{"cond_dim": 256, "qk_norm": false, "experts_per_token": 2, "patch_size": [4, 4], "max_grad_norm": 0.5, "ema_decay": 0.995, "epochs": 37.4}
Rows from block 3 of a small class-conditioned image diffusion model, named by matrix and row number. Rows with one number within an expert belong to one neuron, the router's apart. Each number is 500 + 40 x the weight over its row's rms, rounded and kept within 0 to 999. All counts start at 0. Numbers have three digits each.
Before each expert's rows are labels from the 100 images, of 14848 (inputs lightly noised), where the router gives the expert most weight on average: "responds to" is what is common among them; "colour at peak" is the nearest of a few named colours to the mean colour under the peak. Only what is clearly more common there than usual is listed. The data: procedural textures in two colours, tilted and lit. In brackets: how many of the 100, against the usual share in percent.
# router: router (model.blocks.3.mlp.router.weight, 4x192), inputs 96-191
# up: expert up (model.blocks.3.mlp.up, 4x384x192), inputs 96-191
# down: expert down (model.blocks.3.mlp.down, 4x192x384, transposed), outputs 96-191

# expert 1
responds to: coarse scale (64 vs 30.1); cloudy (59 vs 3.3); green (40 vs 16.9); grey (37 vs 16.6)
colour at peak: green (36 vs 9.6)
router.1:503521527480540466447484533457561470509449525485511460546465448484426493469533505560493437541556463519469448508565449429522516524507405621436474544541540484478480456493510521479458524496484502474504484454496439475451437449482511548461526479459507490525592489550543491568531497454535480530
up.0:460439489500500500365558500511500500500517498531500500567381653500500500500536500500500500536469500500500579562500500539500573486500500499566481500499500542500505500500500566461524500507573500587500500464527452500500500521500500500500500500533500437500500451500449500445388565500500500500
down.0:573500519423502563430454500500500500500500500500554497411500500433505500500477500538500590525500499500574529555501568500500494500500554500542500500468500500500536500500500500516543418500427438500500426500529505465500500500428500464426500500500500468514508491500500500470500500522500500499
up.1:538515500472500486588500555500500500594500415500500500500500506569523500500496456448464500437500500495500531499500500500588450425500500349500500500484500440500500558574500500500500479500500508500500500500425500469393500517413500569504549500500500500500452500466496500500484551663500544414
down.1:447528512500500500597503500500500582583500500500475406459467500500500500500500484462487500500500500433500558455500500500568529500440491435500472474500485575474428580463500601500468500545500479501500510500500569542447500577566449500500500500532439500500485500500500551500516500500500500503
up.2:494520456500500546500508500500562500537500500547500500526429440500516500512457500463463634517500421560500500638480500423445500512500500500500500511562543500500488500500500462440500500500500500446520500500500500470473500500540500443500500500467500500500500496500501500500500527500519611533
down.2:500484500500500500500587481491510500455423500456500500593500500500500500500500500500611354500500542554500598500544538497511500389500417500529484500484500509500500500490500500560470500500500500581500427500500425639500500500500500447500500500500500500500533500500491500500530500500501670500
up.3:500500436500500455500487488500500500500500559515500500497500500500546585500461518516500514403502500423500500601500539420500500472500500500500500500509571572500500500500500500595541500500500500500500519522383612500500535615500500484573500500500500500500500438448500500500604500500500500336
down.3:500500422506642500500500474629479560500500547587483500500500500519500500500483547500417500500535509500500500503500500500583500623517466500500500500544500447500500500527500500500500500500500500502500541564469372500500500500500649500500500500502500585500500539500514556534500495500500500448
up.4:498500486556610500564321500534453500500514620505500500420477511466500493358500422500441498471500500500501472500500487495500500500509500500477500479500500528437500500500500409548500500452500500427500553500500339462500500500500500500505500363500499460500543502507499500507469526500455500500
down.4:468500480500500500500500489500500443500500500500500448500562581508500500500449500531499500474509394500500514500500500444500500500500550500500584500518500500500500500580500500500550500500500500473489555500500444632500500500566500500628475500500500577506500485500500500500500500500480495500
up.5:500500500500479500672500500523468500500462495582426500500500500440500500564488500578500500494421500500500500500499500500500492563405500433593500500500482500489480513500500500392500500500500500539507607500426500517506504430500500500500469486560495583500500500460461500500353483603555500500
down.5:500500504500420479500516470473497616500500500500499604500516447489500418500509500500560500500500446500500500500421500477574500389439535594500517442501500517500500496500597500594485495500396500500500548500422500442500500524557500500366544500561465534500500500500500500608430500497500500500
up.6:500480490500413465552500500500500500408488500503500500500555416500458541500537500422581500500500500500500587500500604511500500500571500500500493581500500509490619500473500500630490450500500500474467500484487504477495500513585513464500564500560500478500500545500500500611508490500500557500
down.6:500500500500500464537500500500500416485500526443500500560500500462500537500500500500500484381500442496510544426455434449500498500583500498500574500458470500500599500517497441435453500500500462500500494500464500423500500550500427506412502515544447500590492414457500500500500555522418553447
up.7:506515496500500503500500496616436500456500500578499469550500500500547444597500500584570543500461500500556500475500578500500500500500600500500500497500506558500500500466456500500500500500500500500500500500392467535500500500500500534511500500500543424500500513500500500556500500500500500500
down.7:500500500500500500500458500500459500500567500550531500488500500500500500586406500562500500491500500500500531424500474519517483500500500500500500500455468549408494500527543500470441500485500500498500500500496467445500500500500500500500510500328500457500409500456500500500494574570500543564
up.8:500534511503402503500419492500500500500535500500500500406500435500543481584500500500495483500500474500521500491594559500500486448390542457423472555500454500500469500561495385447500500428500483471500500401430500500500500500500500523500451610590416500520500500496500466500529500483644500566
down.8:500500516500470500500461463385500500500500480529500533500500574564500576551500519448457500564574500436513449582415489516500500481508495500500611500500500500500500459589500500500565382500500495516495500474403500500555500500500500500500485484500549500500428577489511500522500500521399435496
up.9:500500504500500500558500500500500500528500553500500438577422418546500442500500500465542581500500500486461523497500567500483550500528445508479500595500478500500524473500500457500448500500480500500500500420431500500385531436537477496418500500546472422389500511487500520579500500442559604500
down.9:500500455500500500500500428500500471500500457500500598500457560467500500500500500570485431500387535500476591463500541451558500410570500500467500500468446500470500500500500500447500500500582513430497496500500500498425485500500505468540527475500500538630468500500498500451552483500500535493
up.10:415517500583500525384419500500604533500497500458500500500500536500500433500575516500502475500466454500500381500500419500433500500587540643500450478479590499539500500500500645457591500500500525500500500460500500500500500500563500522514492530524500508500500500500500500451500572500500498500
down.10:569578500500524565393500500500500396550500544388510490512526404500500567532408559531482553500471429500598389518474500386478500483528554570500500506520580527559500450500520500505500457525500500543500500534500500469500483539500484500461496500501476500530532618654567519499529460507500504500
up.11:500500493500455500400521500500410500500500500500626500500500575453500500500480460500494447432500500421500663519500500500542521420520500500441500500500484493490500534500500577428500500500533583433500574479529500496557500500500525500500500500500500500500480500500500445474421500500524500584
down.11:482500513500500479429414500450469500547381569461406460500562418533542500500465516561500586412487474500455591525500525525500500489501500473500395509500481409473452546510500500583484473500500500500500567609518459513500500564500430500500500542500500500497500500504500557500500500500528366500
up.12:500493455539500500475441524500500500500599500509500500487594545500500529500500476500500520499409500500541500496563622500469452540395578500500463456530500500500567500473500500500500528500415500541500567498482500440500500612482465467500523548500459474383460625500500523500500442500500500544
down.12:484501500520494529488500520500476500557488578500500562462561500500484539500500500521500451503500500475458545479490561579500500524624490477444500500498570565466500500557500429442507500500568500443500500518520542529525500614494500507500483447453488454500500562500421500443532500500500497500
up.13:500539561500508500500530500500500473500440500500447545500500637500606515500500513500500500492458505500466500525500459500500500452500506500500601500500500500500500552500500581500500497503500499498643500500475500473518500500500454500500500500500500572519508537500500344500500543500500500534
down.13:500500500500484500500500474414542516500500509500500500500409500500500448500500500500493374419504500455453527437500500500500444606500540500489500500564500500514500518500500522567500500500500577500546565500500399500513500500500500531502500500500500483539437500469500500500474500501372500500
up.14:452500516373508477467559500530547500441500521552500503546535520500556500500500439541595501488584504500514500560500480500539564501555530500475500500511499509484500500500458481492500500500538618559500458457448500455584411468422538446547502500547500467500419469566482504477500484601542504501
down.14:542414500431544500568500516492437514500511559578507600478514511470441500500495500527607500500443500442480491524500547458524439500592554508500500537494471564500472489550500482540530425476411454549473500535452553525500483487408465404418479431473560524513567543544532591463500500549494500500
up.15:500483403500500500500500500410500500511432500500500544500500500466500551500500500500500523420499500500500500500500490500430500500500500604500500500539500500537500500497497500500326500515500488500500525500500500500500501500500613483500500500555500577496493500500463500545500500500500500378
down.15:503500573500500496500510500507500500500571500397500500500549500538500584549512500500569483513500500500516500500629500482473571530465486466500285541559500541500500500500500500500500531500413465500500500500500392499490500500500399500583487430490543500454500500500500421543424483500500500426

# expert 0
responds to: white (64 vs 16.9); pattern colour: white (57 vs 8.5); red (42 vs 16.3); black (41 vs 17.1)
colour at peak: red (33 vs 5)
router.0:484471443540562501451548517554473483538525460529530506565485454448553467473458524462449543465449493438535515475550519570528528502400460483490587438444445548490548530542511526489483517528523485498488485443488452497507476589451500445474479455484537487506424486474448494463460567490485467486
up.0:500500490500500492451486533500521521500500575500500500511475523400595500500500500505557595382500500500570623468500491516409500583519500500470500500498500500500500500500361500500500500500612479500500500459500376546487500500500488500500500562500417500500500500500547464500500500500488500500
down.0:435500500535500591500595500500511500510500500500500511475500500400500466517474501500593411464584526500500500419491500426500500408498500500500631500500500551500493500493578488487500500544500500500525544500524358500500464500500500500500551612500459562456590500500495500513473534500556500500
up.1:500500500499500539505500479483516437453500500500500500678474451454500500549500500556501500429500454500500500557500557500434520404500500500500500593500500500512531463397399500500500500614500500500500543500500581500553500558500500508458426435484529500540416476500500458500500500500539500500
down.1:486475500500500500500500500524525444444500500500502417385500500572531639472577500500526500500592533508506557617448571458500523500500550500542500512542500500384500500500463500567500500500500500632500500500500500500557483524398500450500500419500500497500422500500500587500500500564500500500
up.2:500500500500499500575485510511500546450511500336500500467488489442557500568500539500540468500500500453460500500500500500500500500500422535500448572529500500500500411500500500400534458500500487467500500500514500500599500500457476500500572518500475502500500503500500500528500588500500500500
down.2:500605498500500500464603500500446482500500461521500500626573500420412455433500500500453517481448520379500508497500500577500500500500500500500500475500503500500500500509465500393524546554539500500552500500611500463650500500533500500476516511500480500495472500468500466481415479472493490500
up.3:500505500481474512500502580595500500500500500520568529508500500603547474557492500501508422500500500547500500542500478500535532500500500500465500500500613500500500500500469550547605549424500500500587447383500500500536512532488500602500500500500500475500500506500500500500500479424439500500
down.3:500493500500500500528500390500500473472590500500500464437500500500500500500473484421398500524479500544500500564500461484386512500532500500500547510486555578478500500504500450500500529524500500500540500577404589413500500500535500573500362528500500500500412515500430500500442500466500500500
up.4:500500483500500500500500441500559400466500500500500572500500500571540496500547500500500500500506500526500500500500500500554500500500449467413500500500461500500500370410500392486497388515500500500500500420500500478500500500528500469500576500416464500500500500590500500500500500500500500500
down.4:500500500492500500612513617517519500500438500448500500500539541500500500500500500500407542500500500516500500528500459476458523500500456500566500500406500520500500489448533500500500526500488500419522500582446500496500503567458500453500514500500500500483404500450500556500479607500500617500
up.5:417500514465516500501511494500583500448449575535536541523466558500529496475551446534543507539573468523539500617514456500489556500594469541428581500522500500500500500500448454468484593500538531500498429440466499485500406435500525431500500500500500481500467494481500540486567563458493481500
down.5:553500500431570544469500534443500545514478527498471554532423436500500500494431538546436500504400483488551507536500555485500469475586512500473401494500500500588493500504535500500534420500500500436500516555443574500500471495461500367500454429500500500500488539560500534501500484509514500500
up.6:500567500500462516500484439500565467569500500622500500515500417500500401500500500500572500441500539458500500504500567500500462556500500549500500464500500500442478501500414500493494526556506401542500500466500510552500500500443462500558513500500512500578500500514627500500566500402500396500
down.6:500500500496458500500500516500500498500500500467500509476500584500500500500508500500553500500469500415492427500500491505504500484500422500500529513500565462500500500500483500500622500540515500605500500500554534500500500500500600500464500500500500500500565500451511437500500423568512575500
up.7:500500500530500492444500500500344500500574569500449500500534500574554536441500500500500503500446500500500500500470527500392467500554552500459500420500500503500478576500500431540500500500500500500500500500511491458500539520615500542500500471593500511476500545582500431500500548500500439500
down.7:500551496483500465500550500552471595570500463500464500500500500633500499500491500475450554500570500564500386500548500450500500500470500505521475500500500500500532500534454500484500541519510500476569638580500508491553512500456441500615436500552500471500500466500479535500461423500513387500
up.8:500500559500538500500518541424500424500500500500608524500500631487485410500605450500500380500529500487540582482500516500500541547417468583576514500500511500500621500500500565500500500500610500513509500489500526472500500424523500500500537500500433500469500551500559500500429538410500433506
down.8:657500500493574500447500500565503477500509500500500495621488315460504500500430491500477563586440500500500528494500556501472500500477500500500488500500500500562542500479487564500469473527562500418521500500500535559500443500467467487525513545500403454571500435500500500473443390500500387511
up.9:500500548500489433460500500500500615500427500450558546484500500500504489500503500500500500550554500500500397495500532486505457500424500500500500542500500500553481445551500521504500500506500500500500463416500629500500463592579439500515500500500408460547532500500628500478500497499604601528
down.9:579500500568505423610591500499500500477562500540502475500425500491500529500500500500596412500500500500500451500411500500530453500500386584500558500500500436541435510532522500500500552547500500500482500376500500454500500500500581500463500500500500500533500444500500500500456500549500500500
up.10:500535500500471462520500500595584500485596500537469503596500483500500500500500500500500587500534500500500377500537500422500500500500545500555500500500511500500500500500500500500500500510500500535569480449500500500414525500490346480541500450500442369554500514500541500550500488500550500500
down.10:558480500547500500500509500500500498500500500617465500500500500593500500500500500504500416420484470480500502500488467500500626407588533522504496500500424500500561500461500500496453500500500500500398368479445428564397361500489649458500500500500488500482565440500500440500500523500500500455
up.11:501500433469500500500385469500500551539533500486500500500500597500513500500500500500492548500535500500500500500530526439552560500593500500500500403557500500500500500594519500500500500484500500500436488587500603439500475504500500408520571570500534527501460561380500548474577540479461500439
down.11:557464466514500500500580529577500508474500500467500500510552500504500500505500500374500560634476500413531500536500581500500510539477510500500556500500504500500531474629447500661430500410500496454561500500573500500476500566463500637500440500465500504500500500479484531432467516524579500500
up.12:519500493542482469570418500500500500447574500317541451500500500449500482548526500489500554433481436523500500500549498495500460506445494500500462500500500500326500511500500456465446452500455500500573567500500500477500541500500500500465414500500500552577500544582500500495434500547558500500
down.12:467518500467548598500499500579551471513454500397500500500559500500500500451473517557500556572281500568609500500500500500496500500583483514500500500500500500422552500500470603500500500500500531460544500496548500530547567580500531526500418443500547500500541500500471500500500500500639500500
up.13:496500500516475450475454560450544570505512500500500500530500496534579399406500500511500500551439500500523500500500500555571510500541566437452500450500500444458500428500500503459500519517500500551500544459449500473513458491412500500439532500473507495451471500500556557500476500466500500463
down.13:500545518500500478519477455500471474570540500446516612507500500520500500566474459500489502515500578500490500500500511500438500500513563442464500530500524500462500350571432499500482500543500493446543571534500500482500493581572476548500500500392500500478461526505429500387500500500500500515
up.14:540520500500500500500456407500500500500500500500500374500523472465505500621500492500500430500500500500522454500493500577574504500453500480500433500500500500500489500474577534500625500435418466500500500447500500509500467500522500538514500453586500491634505500577613500560543500500500585500
down.14:493484447500500500538574591500520500538500500500437420523524500618491452500468500474445500524486500460483500490529500500458418500500484419540540500500537542428500455500500474567480500500420557524500500500500484500502500479500529500500444545458457668500509534500497500500541509500440453500
up.15:466500500500500500500555543575546500463604481500423500491500500446522534500500520500500500500500500500500500487500500500483500424521573455583500494532500500486539500500519485537602500500535500500614546500508436500500500500500500663500500457527500434595500410620486500556436471500481388500
down.15:500500500500517500500557500500516509500554500421465507564388500574500409500543500500584500500507489573483500500462500500500504500500500558500418500500444500570416500470500482500500500542500492428470500494425500500500470500500509500535500469500500500500504500630500500500500500500500384500

# expert 2
responds to: white (74 vs 16.9); ground colour: white (53 vs 8.3); yellow (49 vs 16.9); ground colour: yellow (27 vs 8.3)
colour at peak: white (39 vs 2.1); pink (28 vs 9.8)
router.2:469464478513385477505506511514477536547524457524514517516506481504470531542502486455458534425484438513507492427507523557474513533429503464467573483536496430514551470538384485494473476528447427501490528560467466465486548534478492522539480476499494510527483505502472405463507526573486486491
up.0:547500500487447467394500500483562521520546545493500500584564500498500500431500495551532500469507443530435499430541500572368500500465500500446486531500500412478500431515415500512460500574500557503500441543500500500500462511604450536500453500500456500464422500500500500430500450500500511478
down.0:447494554499494500417526492538527441475527500500535410468493500506500500453566438600531606459500504500482534483500500494500607500500500480553458500500522440500536500456504521445531580493440500389571438443500495378500548500573525517500418502500500500534500444461500380486500558450521474518
up.1:500496500500500431520500500500477670540596494500500516585500423579500500500450600496500594500530384500518500500520474500528500591500500483500500500554430470501472542500500500500500500500473500500500500500500547441500570486500500463383445500500500505500372500490500491481500500500636500389
down.1:461500424589419496584534550500526500500500500500403500500500500500454500476500389442412451500451445522566500433563438356489500532527508477500459500500445559520578566525500521500500519500500504524500500500488500418469500500500519500500500563459500500500488522500500500500441506474500500618
up.2:500548500500488543531464481592448500500500500491500488500504500500535418483434558500500487527500420500511500496389446500500500500500500410508500500467585536499500628531500500500500526500500585500500433432500591500445522500500500519500500500439500500473501574500598500500466642486500500500
down.2:456500500500492500500527474422438534549531407500560534500500605500522493500500500500487528560500519500515500510521509556474511500500495446449500506512573546500516485500438500500496493500520500500500577500449552500441500500470500526612484498505554580500456500425500500438514369555453403494
up.3:436500446500520477500588500591500420500488583500453499500514500541500508500500500500545500500457500435545500500500500484500500500568500500500500500500479500525500500500550586388541418500590500496500506500500500500500547397500500460550574488500500500500481376500541447500457500500546500542
down.3:500500500498601527527410529503500509500500405476500580500500469500500500500455507500500500500443500500459529500543500553527500500460509556500500365500519500485524500500500500568500464406515508497525500557500500492500500482500500500500627500465537500527500465500659513538517544500500515500
up.4:472420522500500549492500459500500500477500549500496579500500521500560500615546467500500489453500501500500500500467500500500603473558500543548500505500404500500500516500542500500500500477500500468500500545477500454500521600500500452599428440449500468550456500421528527521578500437655500527
down.4:532500601500500576492500363478520500541431515500500526439500500501516437500500611500500500500500500500500500583500551500463469500500500555500400500500500547500492483485541500497500640500370500452500565500500500500500566642500500500500500397500500500510500500500500500563500500500571435500
up.5:500500500500524482500500455500500500500500514528500537503447500500490621500472500531493439500500445520500455500561500500545467500436500472510500500500495500500500522500500509500603500500500500418500452431500500480500500500500500500577500500500500500500500500500558440539555482427566500500
down.5:500500500500520500500500500500500486500500526517538580500509500547471500535548500389523500500500500527500451500500421489500560500500566500500571500500422500597447438500500500578476553500500500500500500467478500500500500500500500500472500500500500472500500434500601500500500561500500500500
up.6:552500500388626390489459378492542500500543541500501521496500497500500500500490388500507507553553500528410468500500500500500553500484500500500500500571505500500487557500500482500542533500628500500500500505500586500500500525500500506462500500500442512379465500449506500590380500538500520500
down.6:472544472537563500500500637541584613464487500560500599500500502537500562408587577500431484413500500500516500525500500438452500582500497500584500500500500563552500611522500443481550563445484548463566500500500543500540500500500500534500497500542500450500500478500475500500500446433500499500
up.7:500525441500531546500500500500500500497500534469500500529471500528523490500500524497521560500500457527526500467500443390367500500542500385500500500482389500500514614554500529500500500500500500542500500500490500419494500450512496444538500500505494488500528529500514490544444501500469574450
down.7:500500500500500500500599500554500500500500495457500500500500540486486573582491537500346496455500498458500386500550500564500459500498500462500500500500500500500500452717500472540500500500500420500541500500439500505500562500500500513500438500500500364500493459500500509500504579500500538444
up.8:404500500500500500389500500500525500470500500505500535500500500487500416517500500500492502442500500500500500500500596489500500641549500500500457500500627533500534500543500500548500500500500500545500500476500500500500483568500500352500507555452500500500522500500422500500498599528500500500
down.8:529509525500500500451433491406500500500525500500432587500500500407486500500550500531500500551500491500459500623457500457500500443500619554500500500500588500500500517542494500410500323506500438500469500528517528603500500500500404420500478500501500497500540500500609500475500472550500491500
up.9:500500500455500500604500500554518500426500582491500500490541409500449500500500500457543563457537459500500503500562471500519500626582476500517572500500500528500500455429500401514500490500476499500487562546473500481536513452500500491533500500556535461500443543475500555500551316500495541534
down.9:500556513500420396500406500493444500500500500500529500500500368453465593500500456500602463500500545500455579500500500561517524434467500500500439500500500547506459500475527500446500466500500507500468500531500574500500437500513397429507482524455524482500500507496472545500579500500463500500
up.10:500500500432495525500506592548497376500500500489500500500500500500523537474500500362436430500500500405500500458603496500513486500559471500500485564500513500500500500582500429428500417518500500500524532440403547500474500501519500452530500500516500500500500438500510603508608451460569525594
down.10:500500500510500554500500500500500500500500500436500562479492643500500500500500511388500500500457500504500500500624501500500500534500500500562500457435500500555562540500500500496258500473500507500500520500466558500500514564561500500500500458486500500466500500500500500527500516472563500421
up.11:483560500500572442504500465391500500606500500500487426473464541493510479390492420575532481500501416509500471500394500506514523500500500500500517500469587500518500560500414500500500513553500500498500460487500537470527500500500500484558535500500500500462482606500500500500498500500538426612
down.11:504500500436501500500450559500393500500494574476500465539500429500477500607500500517489500500500405500479500461517512493500500366500608500452500602500500500500500550500500500500500500503500508500504500538500497528500500500426543500552548540460489500570537451575497500500543500500500487500
up.12:500500500500500558500500473435500500500500571540500500597444497477482406544500500500500453500394500425500500557500500518500486479500500500500500500500430412500474500568500516500517416500546392594500600500554493500500500558492586500500504526506552509500500500500463424490500449500500500500
down.12:500500500500504500534500500500465517480500524584500500398462551500500528500500500571564500601500500500500576538442544500500500479563500427606432500500500500500488500533519436500500452500513500500500500490500500500500500500475482513500500500500500405507404500500500500483500440440500500500
up.13:635487457431578500570577500473478500500500500519445500482345500500500500500446500500546573498500455603466568455472591495509495531500500500500500549447433500500500500500500533500541500500500500500431500500500563500576463500460546415500500489452540500500500500500480579505500500460444532520
down.13:582500500500500512440438464450500429454500500458500500516500482487493500500473500500548467500500489500518535519500529404500500465543500520500641500488594500500553422500502500500586500500500500547500500500595567474484458500471516500398462500535494500500500494500572462500521455437542476500
up.14:500608491458500482483535429470565578515500536447500500500500500500506481500412436534553481440500500517500471534376500564457500500493541446539438500500526500458468500500537500500500500500500500500500500500466562500549500500437610500500500529607485483466500500500500500492500500480487500500
down.14:517500500464500449500450500552551500500500446500500500485498500500500615554554500545487542561500593500462500500500522413500531500500498500579500500500500500500500554500388517500500447500539500501500485497535532500535458500577528500476564500500500500558500500552459500498523500613500500500
up.15:500410468494500596500500500500500500500500500500500500538479500510500524500500500437500500500500500500500500500500480544500500460500530500500500500500500549500500500500500500500500470631386500490500500500399500416500500500500464639500500500500424500500502500500500442500500500500486500500
down.15:500412500500549561519570500500500500500500500500500531528505500500500449473428500500520500599484519500613500500500500500510465500500527500500500500500500500500503500500500500500622500468434500500500581500480500688500500500500500534500479500500500500500461500500333500500508505500578500500

# expert 3
responds to: seen at a slant (65 vs 39.6); fine scale (60 vs 29.6); teal (46 vs 16.2); ground colour: teal (30 vs 8.2)
colour at peak: green (27 vs 9.6)
router.3:506483517573580495488559412528498427522458557523514481453537549511496500524504479494510549530477505488457502540492520494478511539558551486437535484443508504445509401529545504583568534548517514539504486438504506454558492515499470485443547516513503415483538407474498485496521535420514519557
up.0:500500585552494500443501505500567500598500582500500500472453500550500500570500500500540536500500478483500490500500490582500561500478512433486480500500500487500500393500500500500508500500540543500500349567500415479493500529500500500500489500449500500500500500512500543494560494619501423501
down.0:500500387500500513500559500500500490458500435560500426500500500500508500503476500401441629500500500443500458569607547389500525500500500499505500500500500500552425500500418500500479500544437442411588565558409541448521500524500500486500446500500500556500509500482451500500509500433500393484
up.1:500495529500500500500421500500552500532511593500626500465543500500500463558500500563500546500500500543500500500500580500501563534404548500435506547500470500500523444500569500500500500483496500500500500500500429500420480500500500462500500500500500500500500500459500500562574500500500500500
down.1:492558438500472500487500500499500608500500434500477500539500500500500500386501500518448551500451500553410503557525558429500500500500500500500519507500500500546501500500500474500500520530462595452492549535500500539500431622500500500500517500492491500500500500500500500435500467527500518500
up.2:431500528500417436500500421500513482556501500500536500500500429450480500568509473500511547449500432481500500435534515417588497500500420567522463500500500500500537500500520586500500530500500553500445500500500512457565487500500500500541500500540566530567465541500499500476505500461458500500
down.2:406536500500500447500500500563548500500501500502475500500589442500500555500500500500368548500500500427500500500517500455500452500500500464500554500439439500561475539500569454500500525500500500500580392540441500481500500500500500500500500500500428500524500500472435500474500500376635313500
up.3:494500425546512469506418500500500500500500500500500500510540504500429377545524579530500487500425500500476500578517529604543500500538500557500500511512548500528500513535500459461500500456471500490500425551415582476523500527500407477433427500500445500500500633487614500500576500500500510500
down.3:407466522459500500500500500556500551467500500500500500500500526500494440500500498490497464517500500454543500455500414545500500500434500500500429511500500500500500500412500518511547500500537500500484624500500500500500500500500500505567526569459500500468483448527522500500540500525487500396
up.4:514576500453500500500500500500500500522520526500478500500500535467500500500500500500556475500388410500486532500500500500500500548537500500500505572500499507500500500546500500501492500485500438496534500500430500500556500500619500499500500428500646566500424500500500542515500426447457464500
down.4:500500500551463500516516530548485397500486500500463500577500500500500500500474500489372500519500475500503500469500500448500513408500384500534563465500437500500500500500500500500440512500500494632500500423500469391520500500508600500484500500500473571307528528500536500500500487537357500502
up.5:500537536435500500500500500492551573500500490527500451537469501500579448500454500500492500500500500500513500500500500411500409573530509500517500500529533500500433500477443500500500451523469478564556540500533500459500500376500500500507500500532500566463444456500500533462567509464528500500
down.5:476487508576500500490500462458500447500553582549463452500500500502587485470561400500588500500500513504500500500492549529500500500497417500499497460549500530500500500500500500500500500511500447500500540500489500525500503500328550500449500516526500500432500510500458500500500500500546525507
up.6:574500459500444450500500500500500500509500439425550500500500500500545500500546500500500500490507500500507488500500500501500464500500519500500575500500500500539500544583441500539500500509500500500560486319551385500500500500499474500459490500500438441500511500490500500488500506500500464454
down.6:500461580500500500422502500444500500513520492500500500500369500466491500500500500582500546500451500500500500500500500500500608500500500500500500500491537500500500534606500489472547525582500409453500512503500500463500547500500500471466500500491500500500461516445530500500500500500515552456
up.7:500500515598482453475500500500500500590509460500500500500500512491500500500500500500500500500500500500504482500500500485583458500500500500510500500531564500500500430500500535474546500583617536500500544556571642461500500543470453500500515386500500500500500500470500490509533443500440431500
down.7:500560500500500500500477500550445448500500500500500444554526440500500500500574500547500569500483508500533438474469462539500500500457500500500500487523580457500468500540500500500500500500580500500424380430500500504543500500500524564500456525500445500500500500494415518473450537509496408542
up.8:516500500500542374501500500500378426442506498475500500500552447500507429413500467500500500555500500518500512500500500517500500529500500534448577500522451500457437529500498500500539500338569615495500500529500500477500500488500490514429500544500500500496500495468500500492500430500500500567
down.8:450515483584500516564542575593445500500500500489500500462580557500500500500548417450363569500460500500500496500533500477478500500513500506500582543500520500500476500500477466504500606500500500500601518500500560500580479500421500523627418500500500546500495500500500500500500502443507500500
up.9:500547471494457500547500500500500435500493523500584500500498437500452410500479500550500444471500500500515667638446478433500495500567500510440498588514622500503383592500500487500416500484500500450500500500529448481500500500500529511500500520500500500496457574553537500529459500500505495500
down.9:427508578522500521500559503457500427480469500490500500498530534517500492380516500580595500500464558500523704500500500534572453502537433520548500452504500498500500500500500458604531560500500530500500482500560543584480500517500500539570500500500532500500500500529490572494498500500500500500
up.10:522500537500500500500451500560520676500500500500500500500500500500500500477500500418500500500500500551401432462500500500500500502459535385500428500500499420500500500500500500462500500500360476493500500500500500544500500534465500500500500520453500500500500433500486500500500500500469500500
down.10:500508500469500500500500484500577500487500496637500402642525500500500527500585500439500500587504395500486456500500526499500466667460464500500500500500517502500479614548469510500500500500415500616500432472473500500472500566543566500500500500494500524500408519500500500500469500577519568529
up.11:578503503500532395500589500500449500500500500500500500418432498454500434518500500630500522500500500450500590540529500507559500478464500500500500500500491500500500500500500501500545437590595592500500500541500500500500500500500585500522500500434500500451461417500500500406500589500500500475
down.11:533500500500559500439442500500481453515500500452591500500500461474460508448500466593500500500512544468500562500483577500500492500500500595400622500438527500504568500496614500583500500500500500569543500500500500500548427627416500402500419521486500549510500612462572519500424500500505500578
up.12:613561500596468500578497418500489500500500500500500503349430450500500500500500500530500470456500500539457430614500500521500500598500543509478500508464500500500492479488500500500581500454500422543519500532500500500500519500500455500500547500402500539500525500500575500525499500533500500500
down.12:386500500440500540500442500571500500546429504488449500653500462549500472533500500500536500435515500495579466600500440500500566500507497500488562500482500500483500500500424474523500527510451449500500501548471500500500500519500500488440500486590476571500500461500500360451500482500584500500
up.13:509575532553515563498480380437500500502529626496465491531527471513479484597500500462522500500519506475500500500525502444562475500500573605421500610533500428426500455471429471486500473465518500555500540412500500463500481500524500500500564496606500461500476474447500500500500500500471500500
down.13:485500500444450500523500609519395519500500465548523500500500500536441522444524500437491559610458520500395500500608451500463500500500545500463500447500500500500502500500543456541500500521547429546500539567500389500506490520416500524500500500500500476521503497535572570410481459500413500500
up.14:500500517504500449452500500500500500500500530500500500517486494563500507475545500661500500500552500500550500500522463500500500500500500500500485500500500500555500502544435470500500500362500484500500500516491444449500596500574414558434528500543500500391424500500500553500500500500513576461
down.14:475487500500434454500500490530500500577500547545500418490500532572500467500500500500503448500469500528480500437514492500426500483569461500500470583500494455465537500507459500500569500487500500500500500492463507500512457461500500522500679556500500500500500490432503556509500542448391500500
up.15:500500463500438353436437500500500596500461437467500486484456552500468384385513500500580500500500421540500500457500549477500500553438474417535500492519500500562500495493560500500481554500402500473486492487500561475543524500420500482500500498420452500473474405519438500459500433452588500482
down.15:500505535438491534414500500500500562497500441500606500500486500500490509600552500526443511494500518500500500500500582524500500500539500500500421500500500500500500439500500500500500500500500478515557500471534502492436500500500539562500513557401500507500520510498500434627538500541411489500